From a checkpoint of a small multi-label image tagger: adamw at rate 0.00083, 197500 training examples.
Rows from block 3, named by matrix and row number. Rows with one number belong to one attention dimension. Each number is 128 + 24 x the weight over its row's rms, rounded and kept within 0 to 255. All counts start at 0. Numbers have three digits each. After the name is the row's rms in percent of the matrix's.
# q: attention query, key and value (stacked) (model.blocks.3.attn.qkv.weight, 768x256, the q third), inputs 0-85
# k: attention query, key and value (stacked) (model.blocks.3.attn.qkv.weight, 768x256, the k third), inputs 0-85
q.132 105:167146122148149097121149154092133129136124164138104132112139138137141164107087111122119125089140145074112075164113106185124115095140098085118133105141078121145106116137145148117128125148119114116096106098140139089147141140149133140116113154127131129173107134
k.132 102:130181112137160162111137134107156140120145120072146112111111170082121185172113123152080087142124128179101122085134126126128099136136144128120129093107169100142191177140122109138125135126118124093156116122132116126141129141090161099142138069143111100147154132
q.133 068:118120119128128142112109104132130128175124062110189159162127134135117108123110129137123148156115138177101150115140208112124153158139171149129107142110127140133150105118104101155136129115100175132158146130137111138094136120124075086126145112137105103134139132
k.133 072:116089134144088145128116131142141120161127070087122131163148116149150113093112145119154134136128151112157110153115140121109122098153131132125120158140088140113161080135140148114138120105107135104119154138100175085125116140123106135111080146131125129127131137
q.134 078:117089141138046090126135140133134128114113155125129136125102122156105099131128129111119134170119111109179150104099129106128160118101102122149171154162111106152135161124114093109157171117135153145077120150108142176103121115119140136179130139114160151131109122
k.134 072:087130121132081098094116170143124131095136145151124126077168141133124096113146147134121097132178088106134084129086114130133120149115111093147144149119177209152110139171120078140071154175126174158156157100114130159114150102132131138129156124146128172165143101
q.135 089:144091142147090126132158087136122092093101122102123120122110124153104098151162144092163181142137126152158117097112122122096148161134157138146149106139148153155133124119141128105103150148148145175141127158130119148126121095087154121116120125099141140129096107
k.135 090:141141128146140108120146165103153126138154073143128129173157140139106141088133131098095116126128159150104105142107126109119078117102089103157143118098111184153160115139134084144104130143100109122130130116116135125169136106110108134082131121129123151173173122
q.136 116:063139127131111135135107148159127164151147150129168097109122140112137102143113126174090091151106132105130161102131131125160143110118092109139151185133130098126160165146097092116164150106110089082114167089125152116118129171138099169140115102121147148117133110
k.136 122:102119137100115119140099106145089129124122155147130173088115105121124115152130124148164128128158109082140140115118150145147199124121147130101124164136139121081084152144106161135108147157183152160110130137131116125085124123160138130161109140124131131104084109
q.137 111:115155117114173152127137164120157147115147125148106137138133141138174154112147106174110121131107140124113139158164152118143146141187110161101124152152097091093131115099111137115143113140136103107147116112144079086139130133149105122092097142160109118120127158
k.137 121:115133119086169138141121137118119141135100156116115133092120115104126132128139128154175130116185129132119141138115138126124197085156145175105119123165124100077107127136115161143152118163149153131121115129152119122118108137123135113184119162117126090119101142
q.138 077:110089138106062135130130135165105114073125123108085124114126125144123069150166149133124109182152113125165144109064134121148155112090101145145149146152115127152127121150125098126136136120127144159141148130129179169099123109146149144178129126114152153134082123
k.138 071:118134139119068114129116174142087142127108142150125135115152111151149127106160130125110131114159110095161148102130122152135166131128098112129145162130141174111071132158111106126076150131160161173073143077131135139128132149137090137139163121107135195133127106
q.139 105:121162140146143096140136167137146148121172116130136144112114151111167133147153118164115118144125138119108155138153128127130176114138091111128149142116097093124142144143086085101150142148117083095123150110114118081140082130119115180101125120122128128104117157
k.139 116:102156116090151127135136139108119136143129128131133138098124096120124129129162123165164134124179134142115117120092145126114196089141142163097147137139120124077128115158109155138134138180169157138087107145133123124099115125110129126181117163120123096124100123
q.140 110:110137121128147162102108135151123123135113106147171135112143124138127078125136153121139151119120096167109133130141141103121156171136157169155137136131157141149160124123095087129130135146131124137154154135135072145119119099118118121071115101127152126135122106
k.140 101:126082101097172115149128123108118122141101142156105160148131124145094154098106123089164126112130153085141143154151149119121118098112106124150110156157068123089107118138134167145114107132111125142135117131130143135129145114140089157143102159098141119166155141
q.141 064:123125125122112134118138091127106122102163146116102104128138122123160145126128135104123085138131085115179162100142103117140116116125111144134141161134132092102109112112160126112128107124156137108182115162101114142144111117132153118110128144124104158087147118
k.141 064:131138112128101112145124147123116130106109225184106129129168115151149082115153132127119112106118114137103149137145091118135153133105140113114150125125171147150086152117130130121096124111185130159091147112141149149133139124129130123137155161128136156091138109
q.142 076:133154123142165098121165120097167147129115167116131115106095136105108145149111118134126146129146127108134107114102140141093131140125128133127132115131132112149169166147110092115106154173094099126103135091151108095142121147103162139116098149104116085191095149
k.142 076:121173144117168103106141181099129152141139087083190094133095149108106131157127123153106146143150138213123136086063129134120117122137156137116138116108138116120174142136092111139155172185139141103084089153146112131121120093116152101156119113146121108151110128
q.143 078:117136150112170152152139101126140116084111145116079085122143128137109116172192138119169153134144105108106131141143105128124143127134113154115111117133089156103142117093141151144117112129105100149141134143133136130176130129136144131106122148113100091126096154
k.143 074:174165131088147106133133180113149136133108137142152133145103137155124099122105130118116180125141130185104144134077110090147151096147120103136166106140100088185134124133129096121203147145094148135088125112149120130178116121070124111155114157132124099103084147
q.144 122:126120106112163162110103099138103114164087117164141111095171093151116098127113159098159123114149094128125102152135122141128123142136157143129101129156145167121130112129115147156129096140134138143164132138164088150130145123146146108091113102145132093158128100
k.144 117:166096123141149128140123115127134128127098143128128112151116169156112137133085112071110123135074126119135134143173124121157061144124126096160120119139117110161115142083139128133133113081098100114164135111149135126153151150148111128108145098125128144140152135
q.145 101:162100133110098112124142104090133082098095130119095149169116117153098161103139126085160166088129127146139121148116124114109113127116143150117137095127119151138090095108177151133112120130144182170091105168112125183129134102108141079135132169126123131137127127
k.145 104:135136124166107133117144141124169124120132108116122091155158151134133123097122150114094129135107133173119105148129089105111061147127109126161133103112143154197156116118152074121142116096076113100159159123111136141165137122101130122087143108148123137152175141
q.146 112:106138129122164155128120148139119149136111126152135071093137125149141113149156121133127118148117114112116127146135103131153157115169098128143139173179106106087165132127102141113178149156129084104137140122145120107145147141152125163097077116153154125126097124
k.146 113:146140129075177133140106122142099138107098170163137160080095160114118124138094115131151116119166093093130144121126155137170194121139161127115127143143153094099080173139109160156115142164190137153138122121164106114115127129163143127178105124120122125123079134
q.147 121:125159120150153107109130146127135158152143150144164113087128141108136128131080120149096104126130155079120092125115123179124099121135126104141116123108125121139133147170109122130132142135107096097129132079144136080111140152157125166130111114130136120162117121
k.147 114:121136120122140132119126116134100147131142136087165137098077135099131159194109113144119097132110125113129157059141168161135132152119166136100106139110142089088146162134102164136099137132166117133098081138142117119089122123144153115150113094113122120139113116
q.148 093:141139153153167126134138085109116129100112069098176101116098137137142114169167134140172203177145126193098106137132084121120142139154151129147130115090115143105162152128115129139139167165091123145124156146148105116142123104090154141116126102130126105129096150
k.148 096:172138146136173103125135186119113160143132050142166110165121117140123141122119131126121129129137147171117111107073187137120112093144129138155141115097117128116156103128107166125144156195151101120074066137142131120149118118113118139114107141113121113143086139
q.149 125:157121151146087086132127104118126108111141110115168175132117124106114139138120141095150142107143133147124144114141112126093133112091145101144128088078151134150106144151120098132118147125128160139095137152084131145116094096087138120134155113107130128105129127
k.149 120:119117122172093113113161142124168128134163074132142096167142107149121115106155138130093134150088142180123083145094125111099070157116109113147161114099128181175172091122139105097118127116104122122111125147094152136129138117101124136098141140137121135157169114
q.150 107:161121140134123091153148090089127121099157116090112126146095136116131184156143104127140133146149170120137121123128101141107091095110122095109114098080111124103099150133156171132120129146126143129093111130103169103148111144102152136179140134122094118108115152
k.150 106:149170146170099126105150158130147138127167074114169078158127117128157113130159134161093140152108123193117103110076122136109114145142141139130163083087163149165179099120122111103141150147141122107083107140118133132132111123099142105090132135144118128115111127
q.151 105:160090136126081099116146108106126095118110127111113149150116118124084140104108143087151151095138124143149111120095129135093104128089153119136133084110145154172098118143169125133102136123136181165095105153111136176117124096105146093152149141107131133151134111
k.151 115:126123133172089121113144131126158123125156094112126102168147137131129136113124141112078121138084139160126116136137106121113057162114110117156134116102130157179165121119150079118117118095084110106151145122103136140155138120115120128075152100149126148148182118
q.152 106:177147112142166122116159101099132117112139108124112167139131139112160195115125107119158131095148149135103108142154130137089119132166152129084081069095131142115080107125156158132085094140144152136146093143130103086134124114122131104085140134131082107112153163
k.152 112:140131103165175146132174136101167128150147084077129089165131138127121133126142129146116131132111168213078113138132125103105087112138131146120140070125090111161184094109147118112163116110089116087121108138122131119167111134078121115111148139110121088129158139
q.153 094:133147138149176137130130083115102164151130071135199135113129140119147113173168116127170146157136110185091113144132085108114138124135124117163127138096126123082161140154100115137154165160078121108123159161125106097128121109114138166108116101130133114110120154
k.153 091:148124118119174097124124167148118142117134120153171099137089115163121098146103119136117140140115130180109099120080207123139118122126148126139144122120137108138148131113104182112143155197184124144068075149145134123123125116126145143146099134103118131128077125
q.154 092:110104128097079123127105117125122113137132112128130170155122120130117130117122141116135093104113103156135178126120159092132138108080107125130129156120123124132106111126147109138134102087124176128089136167083147195113112105138108083165160133127126141102158125
k.154 090:095111129139041129137113126151152104097124185136104096128166089173158081098154151128135160139122114141148113161135096106126127140130129134129155154143127167168110101111139109105134116070124159142129192137104156154115148155117119128127147152139144151107143119
q.155 107:129128156143097107139116095134128123080155106089160130142092131113143115171158135138145155168138145170144149087114119095123119128105149112133123110064157140125117164143132118145104151124125154141121145147108155119114110110079143133181164112116114145077130132
k.155 101:131122155159095109115143144134109138153161075142165120184145070144151112113186136145125163128116158150147121115092138147093144132125101136134153129092113177114131069131121143105112155149143125145050103142102134130121108100118098140085126173115124150118103122
q.156 148:119104107105143181119126101145109131149087136152105081100141095145098101135127150108145126158140121099155097134103133136132104141135155152111105129163147160120145113108141164152110111137138142152179098127179121156108178130156136113133107111152133109169126125
k.156 125:158104136142140127128109118135118118136100130121120137138123183130126131121074118077112111117107124103123150135165119141176079140123124101152098124139124119161104151104134109145131111081092100107178145105145124105167136133154117125102141094125131154130134127
q.157 106:144086119119098142121118095143114100137099123131120139124146096131078099111110172085147141108132108135147118113103126127108107149094173145136118101123162181170112106140152130145104110117140161176145115152137129198112134111126146089132151123112135118162149109
k.157 119:135106130157111127119131126124153116135132110122128116158135145148116128115106129085086130133083133127133125137157108124130053150105105097157120130124115150178139125110148095122127112078072107110157148116114136130154144127122112135082140105136136148148167123
q.158 059:148096132134080171106128103157099086150164079116111142139138129129138099104149143110137094166120129149164164120149111108150145087109132129148136158139100105103162126113148118112151106102118137132149117204095155167109136101134131133141154102142152139104154144
k.158 061:113108117124096110144116145170105125123137137190084169084169113159144108090147135135137078117157131061118087141123135158135154111135115123110137136145156182109064114148136124131089116147157138166159131127126167112098133153159105154126159127117136166097122105
q.159 113:152127140145126104142170116113138134093152145096072102131095140120126150149147108147120144167141173088159103116096124152112091126125130109102118085102110131135111131124163161121108133147126115137140092103149169090129135143129140151181129150120103130142113156
k.159 109:131185145144127129102145167104114150151171071080169122143133120085156151138161128169096118125150141168114135074089119164109142104138121155107126094087147137118169119167116106139122146161130125096077096119121111115139089106094128104107131118126114118120110124
q.160 080:103115113126104134136149095138155095127127154120115069121115116134095125141179143107152148155116124103131168103145141116105166151133121176106129143146110135115163141101118108129136110123132119137136122140128119151156113154101136109113122125123108100135132172
k.160 079:119148124113133094104132157100161120130114074133147130113142135157110090087114142128154161120180101178104097153076104095136123099131141130129148125140119168160149121137118102151158148172126165110126160134132118113156134098109138114138098154154119113134081117
q.161 084:102175116123203138144116164133128154159162114147125126101150140107167112145126125166118089134132120115085120157146110137151146111130100120119117152130111105101148139137081115133143092150089077091149150093141124074157107157158122168096129103148108095131140145
k.161 096:126140124082155132145118122128103144131105167135147132097094103130127140155138117149163147130146121112139141111127144134136186097149150153109123144149118089070112129135102187128145126156177141140086103137153119121096119142138135115173105150110126093108078137
q.162 104:169134148162114063129164137097133124118149142132127152110102136116109154124120128121140150101156135097115112144113116165086147102104104093133136089109096127166108129161118100108129155164113131134092114114105118096137098107105151151128122136101129114167095131
k.162 104:104167108138134120106156153095172146139157067075169092129128125109111162125137136167089105147144132221098089098087135110104094112127146141126154106094133165143199128160108115138128140148119143096102113137119126135141136123085134103136140103142115105173163118
q.163 106:173111131155117091138144103118108104134130118123135170111141120107112135138108142079157122085161128123123124123128112157078123116096147093135108076095141153156089120158124124133097117138128150146111121141110147128130100114112152124115155105093120115128133130
k.163 116:129131111161118129126158134115166121130158092111140093161132133152116130126133125118077130143076146182107096133127120102116057150116115109143151106106116153184173107113141099107128127098094113117129124132109144131150140132092117126096150107127123131144171117
q.164 082:119138121125111071126129163112129152110128177136136141099109120096103137146076139138092104122154129075143120107101143166106123100086090104150143121116130115164111154200104095120128152134126120119100141083120142123113119133127145147176114112096154127157110114
k.164 080:085157110116086116102136120122139150139135132079187098095123128108120157166139120142087123162122101174132157068131141135117129184119169141102139148100148133120141173146091128132096144120161144143063132142129110141089144118114160102164153113138125149171141101
q.165 107:094114141148076121106126143172130137121119161114128092112112121122110060119118155142100155154126125120174128088078134130139113163100147142145150136139160155195144144137132097116110160108132120153139136113145152158086130125128121148161143121102166166149122081
k.165 112:101107140128097112123111112126091125141141111132121177137153112106130172126129131104130105105128142050167150100160131164117121130092089099141094164106099165095103149176133114153071123118115115147129144102108135134125132100158105156091111106127137174141145105
q.166 144:138101111117145157113122105129103118146085131163110090093139085153088095127129157095162141133152105110143088149099113149120115129125150144125120122164146168133137117127139156145121128157137146162155101136162108160113158113140153124115105107151140105176113110
k.166 125:155117125143146126122126120123140121123110119120136121142122182138123142122079113081094107129094123125126137138155125126160064148119124095161108124125125124162123158103137100146124119085092103109166138110149129116160143129149115123099141087136130152147148132
q.167 103:117112129128100120122100109152094152145125140123180114116141126122140112153076137122120099126127129130141128096113109134144089099111141073160122132107164139145113148170133133145129139089130141117127152122118188153104140141143119128159150099119145168084134102
k.167 113:131087142161081132136122094177106115113145140154124136140121130144136103167127123110112120135077114080131141107180138148150111187104130083129126140126137133157122142111140130109085142089146109163141145124111143136116137134157129144086125099117126191099135102
q.168 102:134099137138081117143137086115142121103135135086134097159081126122113155133139113127119161170122164128178146088125130125120093129119159134114131114101152127110116159116161153127110153113156164143111109138113160142099136138097141108200141141122100145109137129
k.168 097:134118171184067104104131143148128128131162055126136116160157131117154088113139154127110108137108118132139118130092110151127099164130118109146132107096166174163127109118134091121114147133108105113118127130106122123128111090152136126050136135158126162121126115
q.169 104:111163153127131105128119171122151138102160125122157143147096159135162144134148116166099140139099126156110168134153133100148171127140095131146168158117101084119154153121094079097165164138117100095102165112102105107134095123105116149115119131140131144099108134
k.169 115:107140126099135122133121138118115142133122146143126140097129093111130124121157137159164130123177124119135121125095142127106199104140139162111133144137135124070123125156106160130128134182169148145093119136133123141092123125123133135173110165123128102123102133
q.170 114:090104120087118188142108102150120124125116105120109105150133106145117102141173132122135106176109106154149179109127139073141131145121136171123131174152152117082149126094135159138145114103144131139153131162120141175123139144129128108151125136144128126093144121
k.170 112:147111153116109114139100128166109117107088183194101135128137121167129061107120126088161173106130096059165144180149103130163169132117115113139130153155140135132043123102134121127131129121144129157146159121141123130123128128176117142133114163124138165097083132
q.171 088:153133145128167125151141077092131112112111100100149081164110129147137173147165109121156195153127148174135109147176090134133100147166145132116125096098106134077113133090143187152138140150125139132118127140147091116159134132111146104132129141160093116115111143
k.171 087:199138163154148124119129197114136151125127087151135097172117136128154126100116136119123104129103123165122097148080131127123098116151124134166136068111167106152156114099140146111177143174118077091108075123145134130163115126109140129090117155145124114124096154
q.172 076:109142147131168171113110083152095124131129072131176124126144147135139090138157146155158171136138142187063096158135113111130128133138163130147102110077129179128155090132135138168124129134091124136147167144127137113124143118130108149086143095130112124105130133
k.172 076:144098130125134139151135116151119141147136055108148156160105091148127148149100125119126140136117183127128115119139208127121140111134120131127140136121058100127137095121126164117152113157138112111078108139134140082160107154123105146117090125087127111121096139
q.173 118:107135125111146158112097141133131119145102116165168119121148116155115099118128143121133143111110079158118145147150135114134164160141136170150149164171144123128150126120086100124158138142133121124134149129134056165128125099123132115068086118149161110149105095
k.173 112:137088118082161107149111120122133139112071177159110137115109156136091142091077117073151113125125106097150142176132150114151117125123136117152106160170121119106086165111110168157127104122123123146166143119161135137125163139179116138170122138130134127178150150
q.174 090:137114143148091120126156090126153093088123125094116134158083128125129139124159143129143185150131144155157137096124157110106135171143180162106120096107148144158116123106149124120085140127156165178152113144134092129110118102084141094123130130108110132119121129
k.174 093:124122129164134115123149148102142125160147052100114127176170116118117139081147142108123118123139176170114119142106118120104094106128093143134120107108089183128150085141149103137128110139073114099116118127100139118170118103099100127082138151126123123159174133
q.175 118:155130137154130097142174123127131145105159142104080104117095140114132139162145109146120130172144167072159101109092117160110107114123116098113115097115107120138122135135150147114111137149116104135141095102148180077123128148130138169168124135115112134138103154
k.175 119:132192135138137123099147165112111148147172066093166133128124131094156142141156120176101111128164137166101127069089126160117152101136131144104136100088139140109165127176111109144113152177148128107083089119127116112135097104095140108115121117125115126114103110
q.176 121:097114136120074116135106118140120118123136114129166182139128122114121114127129146116137124100125103166122177104134136084119162118082124127141144143108159130150119139138117088133124129096136157139098147163083134167122097102094114115135164120105145142092163113
k.176 113:084090115136077107137132107140156112118137129150108118145170078173107096105158147123142164142115138131139091165123120097106117141107104114140158158127098178148119088124136120099114129104117152159127168155087149154106148121127118144115139162131141145133156109
q.177 071:138128132121118125128153154106179116138141183126074096145117110111106188102100106109095104131103141050182142095136144155125092146143130143098130115153148093119114140100152152095125115124172117126141075100139109135147128155105155104155107163137117118152130128
k.177 068:125143124144150126111131139124138123123113152132103117087135163070115104126125121128149098106154083126132144142127060146130122149123134153108093093141189154130087161130115096155128120117108109101171136126143090155119124092158160104131135137158128114147144111
q.178 079:119144131105146139131141178116144126119138137142068124128110117128132125106180113151119124140118121114126138159134136127153163120145086179109148158175075080086149105105115122106159128157120100111120105133138085122158122113139132145120092161160131105162105152
k.178 094:112159129080162117125107143112120140123095168125113131073127127104131138102120129147149126112189095129142142139099125122126192086144145158111120141144159109071081142147105142152152129155155154128127124116165108125112125138139132112194133149133130099134102136
q.179 078:116113123098078151135102126182103112115122124106080156128187138142143089135161142106136091102152125137121137133128131127147127103103121097129138123134100167152117106136167126154096092098132153151143143148105191154145148113164111132133175140106135163103134109
k.179 077:141112121111079153147127098156114092130127172144089160139166118154156123137149145121121161127116167101119122129177100114142159116130078081119149138131091138145112106132144092106119106086115137171130170095107164130143137180127089141118140125113142141075146141
q.180 116:114109128106102144142123098127135106127139102111129145168110115131112137116161129121149140143104119175136182112156145081130146156122155176111130134119153120109122114086145131133126105112139161149131115168104108169118115121103119082136155141136102115093163133
k.180 112:117100141146092114131124128127148118129118114149095110159172090154127075067144146115164157116137126129144094201117090099116113113132112145142127132148106172157096067105143116122154102123101141110133166132113139124146127121134107140106130177137137124117125139
q.181 087:123113130136091094106117165134111155112122149135165133102105124106135122138054136143101120105141142111137133097106116156138107081098115089148125129102123120184105149186121098128134152105139142121092143106105146148098130111135120140164128079117161166133134098
k.181 087:082118125144067138128120095152123128119143128095134144100150126098127162163143129132105077133122119109134146084177147159124131187110145137110123153110138153109119162154119140124065130096156125160138148143107132138102134134131140128115155094112127165147161096
q.182 110:143115144140089090144118109135115120133135118118169162126126126125108117144131142095156141108134109154117154113121098113096152107081122088156150117103144136158120146155111100126133151128122155137090151161085149150122091104092133134136158108105142134102132106
k.182 105:115120125160085117122151130135161118117160087150146095157149104170107108112152141120095143151097135160117065141109128094109076156109116099151169134097122193181173101126127107111110141128124132137127143140095151137123149122108126139088131123140123148153160105
q.183 112:200123126143169120117155104077119111106114124120105110118122128155118159141126106092169160113155141121124084155117102159091097119147148109130106073119115145114099113130149184136111131177136149143121091141136130103141140106120167132118102134138118110147093138
k.183 118:168157120156152134115157153113154130123145097110162087167115175123135146126106122125075109142088134192105119124123120124118052146135136115154133083098145123185178131112134110127125131117111103093130108116136132121160127129106129114093132096129114135140157145
q.184 068:121149140162150130129146070140148113132134094110155121112106146112135158162148141149143161165139149132106105108129133103108140139152130123105102121099129154118166127133132115139116132142096096131177137125144128066137126141105133152102146118111089100135138163
k.184 079:129151131144184128113146133118148127172144022075158134157111117132109118143129128135138148143150163188092096113090178131131135110132139150107139105097061127117179100143104127144149133171124126090085090149133123096149107120106125122127099142112120087121101128
q.185 086:125168150141175094128117098116122160113157095111196090115093136131150117160136134160150178164151139171094109146116079127128112134124150104140127097063151138134134154157111125157141152157095127117115151118134136092116104138099133157154151111142095122123110139
k.185 094:147130150146140124125131123117109157142139064112187091162103081127143160154142118134130149136104146160143112101107183155117124137135148145136130115087116135107145091114111184120134133169156102113055075147142124123132117130129118127112095131122123107131086139
q.186 114:102129130129129142119103133157098167152123121143172084086137124140133073172134134124127105161125113128132123114101094136154127114121113094185152170145145113125169160167101122127160163135113094105122160121130163126113138134135130179138103087127171153123103098
k.186 114:136117145104129122140103113163079127109132165181140158108099140138124121155108114111120120124119092063154151097153157156160158157103138098141127159118159123112089171129107154141073160148194117175135120123136125134099136127175136146137099097116128182118093109
q.187 103:089167133110141113140096168111141148134155136128167138150128148129160159120119096175093106121099130137091161147166126111169149098141083112126148179130100086096138153125100114120181138112116106074091161108105115100148123154138103146123124134149122135095141129
k.187 114:104126137097120138140118117141107136111113164142121140093120102120127120146144129161175138128167116107136126128112144130124197127142151149104131140135151110083110133132113169128136139164180155147110123136134121132090124134140145124176107155136125113107091128
q.188 094:111132116110138147132162117114171091125122149125047120141122124110085155099172121120147114111126136090129137134123146113106163142122111185082121125161098135114144101106161131114121079142121103144128107135119113132171119145119136116112114182120100086174147166
k.188 100:111176116103153122115141147087166124149108110091145114111130135124103125111118141136135171131173137189110107151093092091134133086129136155116142110136105124144140122143114081154177122138103150086117144130136103124150132116100137096163125146153128080139121136
q.189 103:150143127111156102133122137074136121153135112151153184152134129131123183114110113121137111067119131143076142180174129124112153092131098112122122118116089108101110109117120122137157115131108154105078117146094089133158112116123115104093127139150115094127147150
k.189 101:112134106125131144121137128121187132107115142107128078111119129143121116123126141157126139152125114209105090165098122079117116132151169168124154114141154110171167116097131140111186119124123151104136145159128134139128145154094163103168136133139119078140136139
q.190 124:131106118107135160118098096130100103150083113156137119107163089146096095120109166088162132108144093143130104146123120127127110141112157143131111126152155179130131111133130144167123106137139162159138128153145098178131149113134156091109129104144141106160136102
k.190 124:157099129150124128125129119135147121127111129132125111153120165154116133120093117076099127137076123123138131145163117122155057158117118097163116128126125126168126144092141114124128115076090101119164144116138132133150154141141115137092143098135136151145154137
q.191 077:115138107110125136113124185135151134169147175159090172130153119094110121083080122127069052092118132069118154117133198148127134132107113152121117139160141101146127119131125105108132097108135112110142108099113127122111127139152109117119120133128139119153161123
k.191 074:085121105100105135130126075124137109130113199100093139070109136109131133138115121147141133128139108093146174124163080131123147126131134158087092156170119100105095136137126108120132089069111157130166165135133122132090139143143139123172144122132137120131157134
q.192 085:111115123159147176123137129114132150116104073139147118149154113096087195163161113146109078133117129095148103125121106168143114102150111114142124121075133147117177167193117146160093132129150106125107148088108136132105171140138123096136128109148111136128117135
k.192 085:103146127151165127146111089119167108095143127147125113187096105146084147189148122167129142134101146111127154129160141123110126142100099087132116083116078101157131125113120121125162147119120126126099166110130131123122134123155119132102036141156121087120111114
q.193 112:105148121106157124128119139120160128107178165101146127149108148172139133121141099176110141098083142117105171106180143126128152143110097098136158158132102111132118119110136160087172115111145097115123148146082137109154089169105111156080088114104110126093140077
k.193 098:064144143136079117127097122148132115165208117115132135126123039130127098129160132172110132128113108123138121109127119122140143140063110121135174176105152129102138122145142114118143148119112134133139124136100122138120104113081122144130160131128139144105129031
q.194 067:141175131157151093099135124105133107093120156119122130126139131096105129120102133108110186109130150082150130142139115166142125151130140167106071121120129130146112148094127131107110098114104096120121130136137095153148135092175142108168091149171131107121156150
k.194 067:143159161149154168116123158139157136130159126142076172137140124087152134111141127146117095122087140107144112157116148147130129101127106128117077099089123090116156125139157135151161101127116066113117118134125138086145134130142149159116154125170099075114124190
q.195 101:095095110170077129123111090170117126121114129157133159128158130143114106150107136131110143155096115107162106150087141119131117189132074143136152159136123127182102096127149097113149159108106129143114143146123130149090148106181120142122126157126132139129125126
k.195 097:086132133124122131133051096134120135129140143153134112127097098130100135125118136098127108146095146087168144157117135119122135134078076085130111178120130164147116143105155159124134121073120113127125180124117133124141156131144112148116111105182133155134123110
q.196 105:115149135092164128137119141106147133093179156091133117145096149158141150128149095175119143104105159106088167099189137137140156101122130096122125140123099113109128145098130154103146120130156109111133137123087145082162092170094117135115090090116099138075113098
k.196 093:073137148144102130121105126160123104161202108111126147131125064143142095173155126190125130125136122117112136093140130136153148137078132132127154146118137098092142126143150114110141175137140157125148120134095121113113097106086122139136135124112139115091107016
q.197 101:147098135187072147083137116150100116123117119141092160097170122093132114143100145110131118123146114121138086120077117121107067128117167144145096100084121133183134084174154089136096108132102124144140135152097132127103124079149167134129135157113147137142148125
k.197 091:181126138124098111133189122111139146126115076110111167149163176104151147100076121101135112129158115162133122147124110121086119117199160143110089069118108137146116106133121108155108098133107134125137101113144132119133119096152123081117182144123099123139124233
q.198 111:142151143108111161124130133156141147156109109094141086162132117151113113163175141110113135159129095170128159105150106113116151150123121126178203105130146128099151129143125094119136189137161180127158131129111134141115105143070106122154171139087168147123111098
k.198 113:137118102110111124148151121120123121126049147111142061130126125144076148134166127072128157120144116157135166121155078117109135172129131152144177120172164150120111154117104151121133132105130153139134125129135112197132119152094126105147174134100147136160157124
q.199 057:119101096126100123138133129144142104135144155131106173124147118125113095094109111140094155138130117105155128112123189109108132124143115099110141116155133163117146122143108094144169140138117120139180124106150164118144126157157108138120100114122103077120128126
k.199 057:119098152141114140135153161165105164184129116137119129118172119161151088135154112119152123125142173081129139129119163138119129129126114128143120112106105096097133101107125103117116169115152170110096112129135166118099130110126083131139106157097154117084100106
q.200 087:110131108140112085146140129121148118173134119132144133092127132124157076073101113113144097130147155127108132155127197120127129132125149151121142137191182124121106085116147139133144109121086156123111124122162133104143107128135096160095149145121120098152154132
k.200 084:110123102117113142124130134137103131141123174160163129054165142138155063131142140108127135131135133108108095113110104116196121120150122131124130196130154136133155123143138101121091127117134115130146133121141140129113165149122111152143120133135143156111141161
q.201 116:120142122117116095177130080129150111129102139131111112159106108131115114108141126120127149157142121132173149169137122143130176155140088151091153140175151137073096144083108130136146152129127141144115115114177122152144160141148102112131147140158107107143127164
k.201 112:117118119132178146120067129139122128104078173172132107107102130143102122144146147089136139121102169100134138140105156131132113134108080115149113164141132128149127155105128153103124126102147102129101175159135129142129174135149144175124072102143160138135136138
q.202 060:144158126106123126090134154113110109145133103140119138141094143167186126090117122113130135115124115167134114125099110101157135079123137139119145139124089095131131130110135117115136119121134146133066122149118112136146137117104107129143141146141155158120147144
k.202 062:150137104078139124125109127101130112102117176166145154167118115110122142094131133136119151120098097198118078153150107079163129123138122142118156139151136156161143119134110125135155138115064097138138113126131105161139134130137131157136159159173109161180144163
q.203 104:135128168196057103116126097159124101107089125117121114132157126095110110144115142094110170166153109118171115147109099148140127172153126177141117109108148150138092105117130069125098154117106142138151138127139114143120151090172131088142154177143136141129118155
k.203 093:165126150137130150127084106121131131101055123127098123141139172114129164137129133078133121128124179113142163169123117147111126132156110141119083091114122155169120130112146155138120105087123121125109155124134127114140153120157142107111148120162128104162120219
q.204 094:125143145133156095127131150091139128156123125110124128109111139075126131084112116095130088112133155112121118118132153130170126092108167122115095164144138120120149146117105166149119079124105086105117124115150110124139147129168140136139127141154147100150163140
k.204 098:154145147137153130102140135120140131126133138138119146104134163105151113120115124133119121127110125120125090106104146145202110110175194150128075113099121096127150108146127102166126073186100073114145107128144143103112144132167132134137114152156116086108126184
q.205 053:152115129119106096121106145144109087133137158095136151121130158156156082105079129118128158129141097135090163155118116070150127105141134128126135127146078116131062087118109101102116123086132130123175128154133127123124136130145147090128123134084110135116142115
k.205 056:128124102098073140134107118140116112082100210092106172138188145137161090082148139117129113145168117160129097117134136100150132108156121136112157144130107142115113077146138101123106092081106145144108152136110167132113160151128117121123175155101140192123137138
q.206 100:097110073093155140169139153140142156165129116174175119111151119142161113142138137160142081132139130152089139157151174117109143127172106118117155128160154125132120115125118136144137133120126166124109131099174134102137107175099088126115156119098108129147120144
k.206 104:093130083112131143134111124135119107119130180152172087089124113180112104156150132144136153130143134094103134122151132105123130134115090108128171191156153139127144149124134139110124175097164160136110161118128117145126146152087110138141063106114139142128140090